A small image VAE, trained from scratch.
Model: 48-pixel images, encoder activation gelu, encoder patch size [8, 8], decoder activation gelu, decoder widths [48, 96, 96, 96].
Training: soap at rate 0.0021, 8300 steps, batches of 128.
Data: trained on rendered roads seen from a driver's seat, with toy cars, trees and houses, 145000 training examples, 7.3 epochs.
Rows from block 6 of the encoder of a small image VAE, named by matrix and row number. Rows with one number belong to one neuron. Each number is 50 + 10 x the weight over its row's rms, rounded and kept within 0 to 99. All counts start at 0.
Before each neuron's rows are labels from the 100 images, of 14976, where the neuron reaches its highest value: "strongest on" is what is common among them. Only what is clearly more common there than usual is listed. The data: rendered roads seen from a driver's seat, with toy cars, trees and houses. In brackets: how many of the 100.
# fc1: MLP up (encoder.blocks.6.mlp.fc1.weight, 1024x256), inputs 0-63
# fc2: MLP down (encoder.blocks.6.mlp.fc2.weight, 256x1024, transposed), outputs 0-63

strongest on: double yellow line (71)
fc1.335:71 57 40 60 54 22 58 65 45 52 35 43 66 50 60 57 61 59 54 50 50 58 39 41 54 70 48 43 57 75 60 63 37 45 46 53 54 67 36 60 43 47 54 60 44 60 45 45 60 40 53 57 49 47 49 53 50 56 53 38 49 56 63 35
fc2.335:45 60 51 65 51 66 59 53 63 63 53 52 50 65 51 44 44 34 52 62 46 67 42 47 59 51 51 39 46 56 38 41 58 46 45 61 52 56 52 40 61 45 52 64 36 40 42 53 44 27 24 25 51 60 61 62 60 41 57 51 52 55 49 41

strongest on: dusk (78); sandy verge (60)
fc1.611:49 48 66 31 42 48 39 34 60 45 35 50 58 40 44 52 41 59 54 52 41 65 47 36 41 37 57 56 60 36 53 51 47 50 55 60 28 52 55 60 33 35 45 50 40 52 31 47 50 35 46 49 40 43 49 45 48 62 35 56 52 68 50 55
fc2.611:42 42 44 49 51 53 65 68 54 58 59 44 40 50 64 49 52 36 52 43 51 34 45 56 50 59 43 53 32 61 58 42 56 50 63 59 60 43 51 54 63 70 44 46 62 52 75 35 54 59 59 45 54 60 60 58 42 45 67 50 51 41 43 32

strongest on: bends left (60)
fc1.259:50 50 69 58 49 50 50 67 44 60 68 52 35 32 51 74 58 43 49 56 53 53 52 41 38 54 58 52 46 47 52 49 65 60 33 61 53 56 56 40 67 49 51 54 57 34 30 54 50 54 60 67 49 48 57 58 64 49 39 44 49 51 54 49
fc2.259:57 46 51 59 50 63 47 48 43 47 61 54 56 49 46 32 50 53 46 38 27 45 42 45 67 41 53 50 41 42 52 59 67 39 55 60 37 44 50 55 74 51 46 40 48 45 63 45 47 52 34 48 55 63 58 49 41 57 38 44 40 57 62 57

strongest on: crossing stripes (71)
fc1.674:54 53 65 40 51 58 62 39 30 61 37 60 64 57 50 55 41 57 54 47 23 42 48 52 51 61 51 48 55 55 56 55 48 60 39 41 45 33 64 60 32 54 62 48 48 60 48 47 38 53 59 55 43 60 42 57 39 66 33 53 62 50 52 67
fc2.674:60 54 43 58 65 59 45 71 57 44 62 50 47 34 47 57 60 56 54 38 65 48 53 48 59 65 55 41 33 52 55 35 46 44 73 54 50 47 24 51 67 62 38 46 51 47 57 44 67 41 39 35 54 50 58 52 59 51 64 34 35 59 56 38

strongest on: bends left (60); crossing stripes (55)
fc1.692:46 53 55 48 42 64 38 87 54 43 39 48 50 61 52 46 46 53 40 48 60 62 63 34 53 44 52 40 35 58 68 38 69 62 48 42 54 50 18 47 52 45 60 46 47 45 58 54 52 44 35 47 85 29 50 48 73 59 57 48 41 55 44 51
fc2.692:77 52 34 45 47 41 53 39 38 35 40 63 61 67 49 54 49 42 49 58 46 49 30 60 53 55 50 55 60 49 34 65 53 50 80 46 50 70 66 45 51 54 31 62 51 63 39 42 56 67 64 68 51 46 49 47 37 45 36 29 62 49 58 52

strongest on: dashed white line (72)
fc1.709:45 49 58 53 49 63 59 64 46 63 38 58 56 51 54 52 55 52 53 52 54 55 71 41 43 52 49 50 42 52 33 55 58 55 45 62 70 37 42 49 46 50 37 61 48 50 56 54 45 60 54 55 51 51 41 77 54 59 37 43 56 56 60 50
fc2.709:49 45 54 66 42 50 40 39 62 44 53 57 29 55 49 54 35 51 53 36 53 49 52 69 41 38 68 59 56 56 59 50 37 65 35 29 48 52 33 37 59 44 52 54 55 36 57 54 33 38 38 65 63 37 67 36 51 43 43 48 43 59 55 54

strongest on: dusk (61)
fc1.262:57 40 57 38 37 49 70 47 56 52 57 42 44 51 40 59 46 53 30 48 51 38 50 39 71 36 40 65 52 67 60 39 39 53 56 58 48 46 61 62 47 51 53 62 48 50 43 49 45 47 40 56 56 49 43 48 26 56 50 45 37 57 55 41
fc2.262:46 52 67 67 59 52 49 64 64 52 51 68 63 66 39 53 64 50 57 46 36 68 40 48 54 67 49 38 49 46 49 59 48 47 58 46 44 38 58 59 69 57 58 56 42 37 43 48 47 58 60 46 57 53 58 53 53 37 22 50 55 43 56 58

strongest on: tree (67)
fc1.524:26 43 50 54 49 52 57 39 43 50 43 54 54 61 47 42 40 56 47 57 52 43 52 47 41 40 50 49 56 47 40 47 50 42 41 64 38 57 68 60 39 56 48 44 56 49 59 44 49 44 50 61 68 59 46 57 54 37 66 44 49 52 52 42
fc2.524:52 51 48 48 46 47 50 47 33 43 46 49 58 37 52 52 62 72 49 40 61 42 57 57 60 53 49 43 52 44 57 54 54 49 64 36 61 55 38 56 38 59 46 46 41 44 51 51 43 68 60 37 42 32 38 55 62 48 48 36 54 49 45 52

strongest on: snowy verge (64)
fc1.369:43 51 42 64 60 45 35 33 48 46 55 47 47 38 51 50 49 50 64 57 55 48 45 43 43 57 47 49 30 51 59 50 28 48 53 57 49 66 38 47 70 50 35 51 55 49 39 55 65 47 37 50 36 63 48 55 52 55 51 38 62 43 59 47
fc2.369:45 48 40 41 47 35 53 65 48 29 46 59 33 61 63 52 55 43 48 50 61 51 47 52 53 50 54 50 55 53 39 63 67 66 52 46 43 45 48 52 56 38 70 55 60 51 39 51 47 47 38 51 58 48 64 42 40 55 27 58 50 62 44 55

strongest on: dusk (95)
fc1.473:44 54 57 47 40 45 26 44 64 40 46 58 39 54 37 38 41 45 65 66 66 47 53 48 65 52 33 53 51 45 55 58 71 37 71 47 52 52 54 34 40 46 31 47 30 61 44 37 75 54 45 45 43 53 59 53 49 44 47 66 35 55 29 40
fc2.473:71 54 46 34 44 39 76 51 42 49 51 50 56 50 55 67 55 43 46 52 49 49 44 48 39 45 62 43 41 51 47 56 58 54 59 46 35 53 54 55 59 48 70 59 43 44 57 39 32 53 50 39 50 57 41 36 50 48 50 36 49 58 64 60

strongest on: dusk (85)
fc1.190:39 64 52 36 71 47 51 41 40 29 38 32 42 57 48 43 51 52 62 53 51 77 37 53 42 63 60 47 54 37 45 43 64 50 44 58 43 67 46 48 42 59 33 52 30 42 46 39 46 50 63 41 36 39 67 58 50 53 66 53 53 58 37 53
fc2.190:50 46 53 58 45 48 69 61 69 60 58 63 43 28 38 58 46 52 44 52 50 39 56 58 38 54 51 38 64 54 60 64 34 55 57 43 46 48 40 58 56 57 57 43 46 60 44 56 45 54 50 53 40 51 50 37 51 47 56 43 48 45 52 55

strongest on: crossing stripes (51)
fc1.108:48 45 35 73 54 53 50 23 62 43 49 47 29 50 49 43 40 43 54 62 55 58 43 57 46 53 45 58 39 36 58 38 54 49 51 44 52 49 28 47 51 55 55 48 56 45 35 34 55 52 50 44 50 53 62 44 51 52 53 54 42 54 49 49
fc2.108:45 59 47 55 56 45 47 42 39 47 38 44 56 58 57 51 41 45 60 48 48 51 37 48 58 44 56 58 35 43 44 28 57 54 65 49 51 49 52 51 44 61 57 56 33 53 60 49 51 48 46 46 49 46 53 51 46 56 45 43 49 58 67 53

strongest on: bends left (60); double yellow line (49)
fc1.64:43 47 66 56 39 58 52 65 59 55 57 64 48 59 60 45 37 57 41 33 55 43 44 44 60 50 37 48 33 58 56 51 44 55 55 29 51 42 75 48 33 44 42 26 54 60 45 65 50 56 35 49 72 49 44 32 42 47 58 57 56 53 28 45
fc2.64:65 45 44 55 50 42 55 60 46 54 45 47 59 68 57 60 56 41 67 57 54 44 41 54 52 41 44 45 57 63 44 61 57 52 61 65 50 55 61 43 64 33 47 52 38 39 48 28 50 47 47 55 42 50 63 68 55 60 36 50 54 62 75 41

strongest on: tree (60)
fc1.129:39 66 41 37 55 51 54 53 50 39 40 44 57 59 45 55 52 36 55 58 47 64 45 45 58 41 51 46 51 71 51 47 55 53 52 54 34 55 36 43 50 53 43 56 50 54 59 39 58 37 40 41 41 64 56 60 40 49 56 53 62 51 50 58
fc2.129:45 50 50 53 38 63 43 35 46 45 56 43 32 32 50 59 44 72 53 48 62 45 52 61 42 55 49 44 49 44 52 42 30 51 40 49 45 46 28 62 45 33 52 42 45 60 43 54 54 44 54 54 42 46 35 51 53 51 54 53 50 42 32 52

strongest on: tree (70)
fc1.74:50 41 54 49 37 40 47 59 60 56 43 42 50 68 39 55 55 57 41 42 49 47 41 48 51 49 55 54 54 47 44 43 47 45 34 28 57 42 65 52 50 48 74 51 53 52 55 40 44 50 54 61 49 36 50 38 39 48 23 54 55 59 39 45
fc2.74:57 53 63 47 51 61 36 40 48 55 49 36 61 43 51 30 53 60 39 49 42 46 55 47 43 65 43 57 55 24 56 64 54 47 45 53 37 57 56 62 47 55 25 49 42 40 47 66 57 54 62 56 40 54 55 53 69 51 59 53 41 47 31 54

strongest on: tree (64)
fc1.131:43 42 42 58 47 45 55 52 54 57 51 58 39 46 65 41 55 63 48 53 58 49 67 46 37 46 32 48 29 54 52 58 41 58 41 49 45 52 76 53 53 51 44 43 56 47 67 62 36 72 38 47 61 56 62 59 36 48 50 36 48 61 52 58
fc2.131:39 47 47 59 39 50 64 66 54 52 50 52 40 61 53 57 53 31 59 53 46 44 45 58 50 30 58 48 46 74 48 47 56 47 60 45 53 38 50 34 55 44 56 52 44 41 48 28 49 41 40 51 49 40 53 51 51 54 34 49 65 63 62 40

strongest on: solid white line (69); crossing stripes (56)
fc1.603:45 54 52 50 60 49 55 44 58 43 54 37 55 63 42 51 49 57 63 53 53 38 40 45 63 35 65 61 46 63 67 49 44 54 44 42 46 65 43 49 58 46 47 41 54 62 48 33 47 56 48 33 49 49 25 56 31 36 64 42 45 65 47 43
fc2.603:70 44 51 63 48 47 51 59 43 51 47 61 42 69 56 47 50 35 62 42 47 48 50 45 55 55 47 59 48 52 31 59 62 45 52 62 47 53 56 48 63 46 56 47 44 52 62 40 45 46 56 51 53 56 68 64 49 75 36 67 45 55 73 44

strongest on: snowy verge (95)
fc1.389:46 62 55 45 52 64 57 44 60 61 56 45 53 56 51 54 39 30 62 50 53 49 31 50 53 51 37 50 37 36 43 51 55 63 25 52 43 55 62 50 39 44 51 50 36 46 39 52 57 43 61 53 61 55 50 67 61 59 45 60 38 42 42 45
fc2.389:66 43 25 43 59 50 54 59 44 61 50 57 42 48 53 46 53 60 44 52 56 56 68 54 53 64 45 59 68 49 58 49 60 44 54 47 70 44 51 52 61 47 48 50 45 51 50 51 52 62 54 57 44 51 46 52 35 57 54 51 57 55 43 65

strongest on: snowy verge (67)
fc1.600:44 50 44 53 57 47 58 78 49 44 43 46 55 55 43 56 32 36 34 61 46 54 46 42 55 51 62 64 40 48 55 47 59 59 43 60 65 55 49 59 48 32 49 50 57 40 46 45 46 48 58 46 44 68 57 50 35 43 69 34 26 52 70 41
fc2.600:53 54 35 40 44 43 66 60 49 52 55 58 35 54 56 46 65 52 55 35 47 39 44 56 44 21 51 51 49 55 51 50 52 46 56 56 46 39 57 41 56 48 48 67 40 56 57 33 40 53 53 45 49 46 46 48 47 56 42 54 62 44 43 64

strongest on: snowy verge (71)
fc1.644:39 51 33 64 49 43 42 58 75 61 41 37 35 66 51 56 59 47 48 50 60 67 54 40 54 64 64 46 65 53 41 60 48 67 38 43 54 52 44 58 40 49 30 56 58 46 51 55 50 61 51 62 49 53 54 63 58 57 36 65 48 37 57 50
fc2.644:61 48 40 53 54 53 36 29 40 37 47 37 24 57 39 41 51 53 54 45 42 46 60 51 53 52 41 49 36 39 47 37 73 41 42 45 53 47 75 42 58 59 46 47 39 47 47 43 42 53 31 39 52 44 53 43 43 48 52 60 44 69 58 30

strongest on: crossing stripes (54)
fc1.285:36 62 26 40 57 43 45 43 38 37 45 54 58 45 40 42 48 46 46 51 53 54 48 37 64 39 46 41 62 69 47 27 50 56 63 45 46 34 39 66 51 53 50 33 41 53 44 36 47 41 59 51 53 69 52 52 36 43 47 42 55 62 62 45
fc2.285:59 46 73 58 48 63 71 57 66 50 42 49 39 64 53 60 48 62 49 48 47 45 54 53 54 56 50 61 44 46 59 66 45 46 25 43 55 53 50 31 44 44 36 52 63 58 58 47 62 49 51 52 55 35 48 60 64 58 57 54 57 53 36 48

strongest on: double yellow line (51)
fc1.761:31 35 71 47 42 49 38 56 70 37 54 44 61 32 54 57 59 49 57 43 61 46 28 50 43 47 43 48 61 55 59 43 39 52 58 51 32 75 52 43 56 34 31 43 58 61 51 70 61 47 54 57 59 49 61 51 57 36 43 61 67 39 47 37
fc2.761:51 56 32 53 42 48 45 45 61 72 41 49 44 64 52 55 33 44 50 53 43 54 68 54 62 44 74 54 52 45 41 48 58 48 43 54 57 35 51 69 32 56 48 42 43 41 44 28 43 39 57 31 40 71 44 65 48 51 51 41 54 50 55 41

strongest on: sandy verge (63)
fc1.332:59 56 52 71 36 41 50 63 60 46 43 75 38 55 59 60 51 43 49 68 67 62 64 43 39 39 42 53 56 47 42 58 55 44 42 48 55 52 59 48 55 35 64 37 45 47 57 34 53 51 61 59 63 47 56 48 44 51 55 57 50 55 40 32
fc2.332:64 44 49 54 58 70 50 55 41 56 45 44 34 54 53 32 34 51 51 43 50 48 46 46 46 50 43 57 57 56 47 23 46 54 44 54 60 53 50 41 49 71 45 48 48 56 42 66 53 62 37 58 48 67 58 61 60 48 60 45 49 60 39 47

strongest on: dashed white line (67)
fc1.175:17 62 34 41 37 45 42 45 56 46 50 37 39 50 42 57 56 41 54 50 58 65 52 48 50 42 59 54 49 55 32 50 54 59 64 54 40 65 38 52 58 46 47 46 48 46 48 49 56 40 39 44 44 44 48 45 44 59 56 62 46 48 59 33
fc2.175:50 49 43 69 41 51 65 57 67 45 58 53 40 53 50 54 46 32 42 52 45 43 43 62 53 56 46 51 54 69 48 50 49 57 49 49 63 50 49 43 42 45 39 59 51 47 50 51 48 44 39 59 35 45 57 54 43 52 45 59 60 61 65 52

strongest on: snowy verge (64); crossing stripes (54)
fc1.696:46 47 62 63 47 48 38 62 46 53 63 43 46 46 44 60 55 61 51 63 47 57 42 46 64 57 46 55 51 39 43 57 41 48 60 37 61 32 40 61 40 55 39 40 26 72 37 52 62 75 50 50 43 73 34 49 60 48 55 62 41 58 57 53
fc2.696:40 41 39 29 47 47 52 53 51 42 50 43 49 55 57 38 50 36 38 41 48 46 76 49 58 50 49 57 61 66 39 42 67 56 43 51 48 41 42 54 66 55 60 74 44 47 63 59 36 29 53 36 58 55 52 38 56 57 50 27 41 39 59 62

strongest on: dusk (82)
fc1.188:56 58 53 61 52 57 44 55 59 54 51 69 61 46 40 61 45 54 43 48 41 42 51 51 57 57 43 47 44 57 53 44 75 56 52 35 59 44 75 45 44 60 37 55 39 53 58 56 45 59 59 52 51 43 51 53 59 44 48 49 42 31 52 64
fc2.188:56 47 51 57 35 50 58 49 54 57 48 44 50 56 42 46 46 47 49 49 57 56 45 62 35 59 50 55 51 42 60 66 41 42 67 63 49 48 62 53 85 56 46 61 34 49 43 50 42 45 34 59 66 48 44 53 49 49 48 53 39 63 52 34

strongest on: dusk (66)
fc1.227:57 64 51 56 46 50 61 65 53 56 57 55 51 48 46 53 52 59 30 58 54 69 54 46 60 67 42 65 56 45 47 41 63 58 51 36 62 48 63 61 52 54 64 57 53 47 49 66 56 44 62 48 49 35 56 40 57 37 43 49 55 50 40 54
fc2.227:59 51 50 68 44 63 57 30 45 45 56 32 32 53 56 39 51 49 54 54 49 36 45 57 45 55 49 33 29 51 51 49 26 45 42 66 42 43 39 42 61 41 54 49 44 77 59 52 45 64 33 40 60 47 64 53 52 56 51 60 39 65 52 44

strongest on: sandy verge (76)
fc1.578:48 52 53 39 47 44 61 65 41 45 45 64 48 49 51 69 48 39 52 67 42 56 55 52 55 49 42 59 40 61 45 34 41 28 63 61 65 45 72 47 34 36 55 38 48 62 44 51 50 49 76 52 51 50 55 51 49 52 69 60 33 49 65 40
fc2.578:48 36 54 68 63 57 38 44 56 49 47 55 44 62 51 52 56 34 61 43 56 72 39 42 56 50 64 54 48 43 51 49 56 41 57 36 53 63 46 48 63 54 58 55 47 39 59 63 51 50 53 49 61 50 63 49 50 55 27 47 50 60 62 43

strongest on: sandy verge (83)
fc1.751:63 42 58 42 42 47 46 68 73 59 47 50 24 64 40 46 48 49 51 61 63 52 64 27 42 60 50 56 51 49 49 74 49 58 52 53 57 39 22 47 54 32 44 46 42 64 38 57 50 46 47 50 58 47 59 48 51 60 48 65 46 47 54 47
fc2.751:40 52 60 70 59 53 61 64 35 56 52 55 56 54 48 63 56 47 48 30 38 59 49 54 57 42 56 37 57 55 49 46 70 47 42 51 40 48 38 49 53 70 62 56 59 33 48 73 37 50 44 60 27 45 45 35 45 32 41 52 59 52 37 62

strongest on: vehicles: two (70)
fc1.605:62 44 57 39 40 47 53 78 42 50 42 58 54 43 54 62 53 34 36 52 62 57 45 44 57 62 64 57 42 45 35 45 49 51 51 38 57 34 63 59 52 34 61 47 40 55 46 38 59 45 69 49 73 70 30 55 52 46 59 61 51 46 59 40
fc2.605:59 57 39 30 55 55 42 52 56 57 60 70 63 60 50 41 58 48 59 47 49 40 62 62 56 52 64 54 66 47 56 46 60 61 85 59 55 62 40 43 57 66 36 52 55 30 37 55 44 41 54 47 63 44 55 60 57 54 30 38 58 54 54 42

strongest on: vehicles: two (69)
fc1.468:65 54 48 38 40 58 54 69 56 53 42 27 56 60 53 67 59 52 27 39 48 60 51 51 69 60 53 57 49 49 45 65 60 52 57 47 44 41 54 50 39 46 58 48 41 41 56 51 34 60 53 53 60 40 44 51 43 53 50 61 42 50 52 56
fc2.468:43 44 72 27 52 53 57 47 51 56 56 52 56 50 53 38 47 34 61 50 37 45 49 54 63 42 53 36 50 61 41 57 37 56 46 45 54 46 58 50 62 58 56 54 48 44 35 39 44 43 56 43 53 50 53 50 42 33 59 54 50 43 73 35

strongest on: crossing stripes (54)
fc1.542:44 52 37 48 53 52 50 41 48 51 49 62 56 56 44 39 46 35 55 59 56 60 55 27 53 51 42 56 61 54 52 40 49 31 47 43 53 24 32 44 76 61 40 59 49 47 56 37 36 50 48 48 37 72 54 63 52 58 46 56 43 56 55 60
fc2.542:39 53 54 51 50 45 44 69 37 48 61 51 43 63 69 53 41 51 59 44 53 47 41 65 34 45 57 62 29 53 48 57 62 71 54 67 50 66 44 56 49 41 55 49 51 54 45 63 61 46 46 47 66 49 54 47 49 50 43 37 42 53 41 47

strongest on: sandy verge (79)
fc1.234:60 49 56 58 35 42 40 53 48 54 42 45 41 60 42 57 55 38 36 47 43 50 54 38 41 49 61 69 47 33 44 60 56 56 51 38 56 47 36 47 46 44 40 53 43 60 35 49 43 55 47 51 46 37 53 52 56 52 51 61 57 38 43 55
fc2.234:55 57 58 48 59 58 45 47 37 48 51 45 33 57 54 41 49 51 50 49 44 51 59 47 47 57 45 46 45 46 65 32 78 60 39 48 43 42 57 53 40 61 56 50 37 46 49 71 43 37 59 46 53 56 52 48 48 37 41 45 51 57 33 65

strongest on: double yellow line (68)
fc1.712:44 53 45 24 46 47 47 67 40 42 54 40 53 66 55 51 45 47 51 51 48 55 36 49 64 40 52 54 49 53 64 47 55 47 38 55 41 65 36 45 41 57 53 46 54 41 37 36 48 39 61 44 64 50 44 37 44 63 63 56 41 52 63 38
fc2.712:49 64 52 61 51 52 57 52 51 48 43 46 48 55 51 50 55 47 64 53 53 59 55 36 54 63 39 56 44 52 40 46 52 46 35 51 47 44 63 48 39 32 56 73 51 64 53 63 40 56 35 48 21 54 57 55 50 57 58 34 50 39 45 51

strongest on: sandy verge (70)
fc1.496:51 40 25 37 50 41 61 67 35 44 48 31 55 41 41 39 44 57 39 58 64 65 40 46 72 53 66 66 48 60 59 61 34 52 61 48 41 52 58 64 56 40 42 51 49 44 44 47 69 39 39 66 49 49 57 59 45 63 50 52 59 34 64 37
fc2.496:55 63 66 80 42 62 58 42 61 56 51 52 47 43 54 46 49 53 52 51 31 46 45 42 52 45 45 35 34 45 53 41 48 41 41 61 53 58 47 37 50 64 36 70 43 67 39 52 40 39 28 47 29 52 51 44 60 47 48 53 48 43 41 47

strongest on: bends left (60)
fc1.309:48 48 50 53 43 58 50 57 48 48 58 50 47 61 51 50 49 50 47 53 51 56 69 46 51 56 51 63 60 53 51 54 81 52 44 57 55 47 47 49 38 42 58 55 55 66 41 62 51 48 42 64 48 38 58 47 41 49 54 60 50 54 58 54
fc2.309:47 56 53 72 61 45 57 80 55 69 65 49 50 56 36 57 37 57 50 54 44 67 45 47 59 61 55 43 48 62 46 58 55 50 54 58 38 42 40 49 67 64 54 65 46 32 49 53 44 50 45 53 34 60 45 48 65 30 32 50 57 44 60 57

strongest on: vehicles: two (67)
fc1.640:47 54 36 39 53 42 56 49 53 56 65 52 41 55 59 62 68 53 41 42 37 48 52 56 42 48 51 42 46 64 45 48 65 55 36 38 49 43 47 62 48 55 70 35 36 42 39 59 57 60 36 42 39 57 41 59 45 67 57 61 42 41 33 56
fc2.640:67 45 54 44 47 43 48 31 45 42 43 50 46 41 45 44 42 54 53 54 46 59 49 36 46 65 30 40 61 50 53 54 36 40 60 62 49 57 77 44 49 37 44 55 67 59 63 36 49 47 54 61 41 43 54 61 64 44 25 43 39 63 65 55

strongest on: snowy verge (62)
fc1.90:52 53 32 62 35 61 39 60 43 62 39 35 38 63 50 70 53 38 53 57 55 68 65 37 44 42 59 47 57 63 47 58 50 61 25 59 47 58 48 51 53 55 34 56 52 47 54 59 57 41 36 45 61 49 64 57 49 57 41 62 55 47 44 46
fc2.90:53 62 46 46 58 54 37 30 43 46 58 65 65 49 45 35 44 43 71 57 43 47 54 45 55 57 42 38 40 49 61 31 46 46 59 41 71 58 82 45 57 59 54 61 61 32 54 58 61 62 51 51 44 43 64 48 39 52 47 34 53 64 66 41

strongest on: snowy verge (60)
fc1.581:59 50 59 61 48 54 45 52 46 39 60 64 51 59 54 50 42 56 48 57 49 43 50 50 43 63 62 52 47 45 53 45 48 50 67 33 45 30 52 56 28 43 66 62 49 42 58 45 50 57 49 52 47 61 58 44 54 35 62 38 40 33 37 61
fc2.581:53 37 35 48 42 51 49 59 53 57 58 51 54 57 48 45 55 46 48 56 51 55 61 51 52 42 24 47 45 62 32 55 68 47 63 65 50 58 53 48 64 49 34 41 53 33 55 45 53 44 52 37 57 49 52 46 43 46 44 61 53 55 71 36

strongest on: bends left (66); dashed white line (61)
fc1.538:60 62 32 52 44 43 38 78 44 50 52 51 58 49 46 41 53 55 44 26 46 64 67 58 39 50 61 58 65 58 56 48 46 54 46 47 47 31 53 52 63 34 57 71 55 60 57 58 50 72 48 48 47 37 57 41 42 62 54 56 36 45 54 58
fc2.538:59 67 52 58 61 62 63 35 50 57 46 32 33 50 54 56 50 59 49 55 52 47 58 48 41 65 44 56 34 46 33 56 61 60 54 41 50 62 43 45 32 62 54 55 40 53 40 38 44 32 57 59 39 51 45 50 61 68 22 50 45 50 45 63

strongest on: solid white line (52)
fc1.169:37 50 57 50 51 48 47 50 43 46 49 40 52 42 39 31 54 61 58 53 43 46 47 46 51 35 33 37 56 41 59 48 50 43 58 49 53 49 46 34 37 57 38 48 43 37 70 43 50 46 66 58 44 38 54 49 62 43 45 43 49 53 59 36
fc2.169:47 25 62 78 49 58 34 37 57 55 55 53 54 47 57 61 47 27 42 51 68 43 53 48 40 42 66 59 46 47 37 69 50 49 30 50 41 44 47 55 46 46 54 49 51 75 41 43 47 31 58 50 35 58 40 64 40 52 69 61 44 53 55 49

strongest on: vehicles: two (67)
fc1.308:56 57 48 47 42 55 59 80 69 49 62 51 58 53 59 69 46 42 34 54 47 52 48 55 50 34 81 60 60 38 57 39 39 48 69 57 41 44 42 41 42 48 48 42 45 57 56 53 41 38 42 38 57 36 45 47 56 40 51 59 35 45 46 61
fc2.308:38 33 61 33 59 48 38 33 44 60 36 61 79 52 36 26 60 44 58 47 45 61 61 40 46 47 32 42 51 43 51 49 51 59 48 51 54 58 69 57 56 45 43 64 41 47 65 44 62 74 47 58 64 44 74 43 55 57 41 33 76 69 49 61

strongest on: double yellow line (69)
fc1.269:56 45 50 54 44 49 46 46 52 48 55 51 52 42 43 49 42 44 50 69 47 36 39 55 51 50 36 46 53 51 69 47 44 42 68 52 62 35 46 43 65 53 49 46 47 72 53 55 61 54 55 57 40 46 43 56 46 52 73 38 38 39 50 49
fc2.269:35 54 36 30 59 41 59 63 50 45 47 49 46 51 53 49 50 39 64 47 50 51 33 48 51 57 44 45 47 45 50 40 63 58 58 49 34 58 55 56 42 44 47 50 44 40 43 56 28 25 34 36 65 59 46 50 34 37 24 42 52 55 76 55

strongest on: crossing stripes (53)
fc1.736:49 50 51 65 45 46 69 33 42 46 50 24 46 53 41 58 43 55 53 46 49 46 42 54 54 56 55 46 54 36 49 66 43 47 61 48 52 62 36 58 57 35 52 49 43 37 58 50 49 42 56 28 44 57 64 42 54 47 53 53 47 51 41 49
fc2.736:79 41 53 32 60 49 40 65 43 65 57 50 69 56 52 52 57 51 50 48 55 48 44 48 54 31 35 61 42 62 51 37 62 51 59 52 42 36 62 40 56 62 44 51 47 54 29 36 51 59 41 52 50 56 44 55 54 41 48 54 41 47 46 68

strongest on: tree (80)
fc1.329:46 33 36 63 40 41 49 47 46 39 63 50 55 45 51 39 67 44 50 49 38 57 44 47 58 52 54 53 61 45 55 64 52 38 60 41 57 65 61 40 54 45 31 45 25 59 41 55 47 47 45 63 38 42 47 37 39 47 52 61 39 46 59 44
fc2.329:47 54 71 70 56 46 57 37 54 52 48 53 57 50 47 53 55 61 49 60 45 42 49 58 45 63 47 52 37 43 65 66 58 37 57 62 61 60 47 53 49 49 28 39 47 55 42 56 55 51 57 64 44 63 49 50 72 49 69 57 56 52 50 61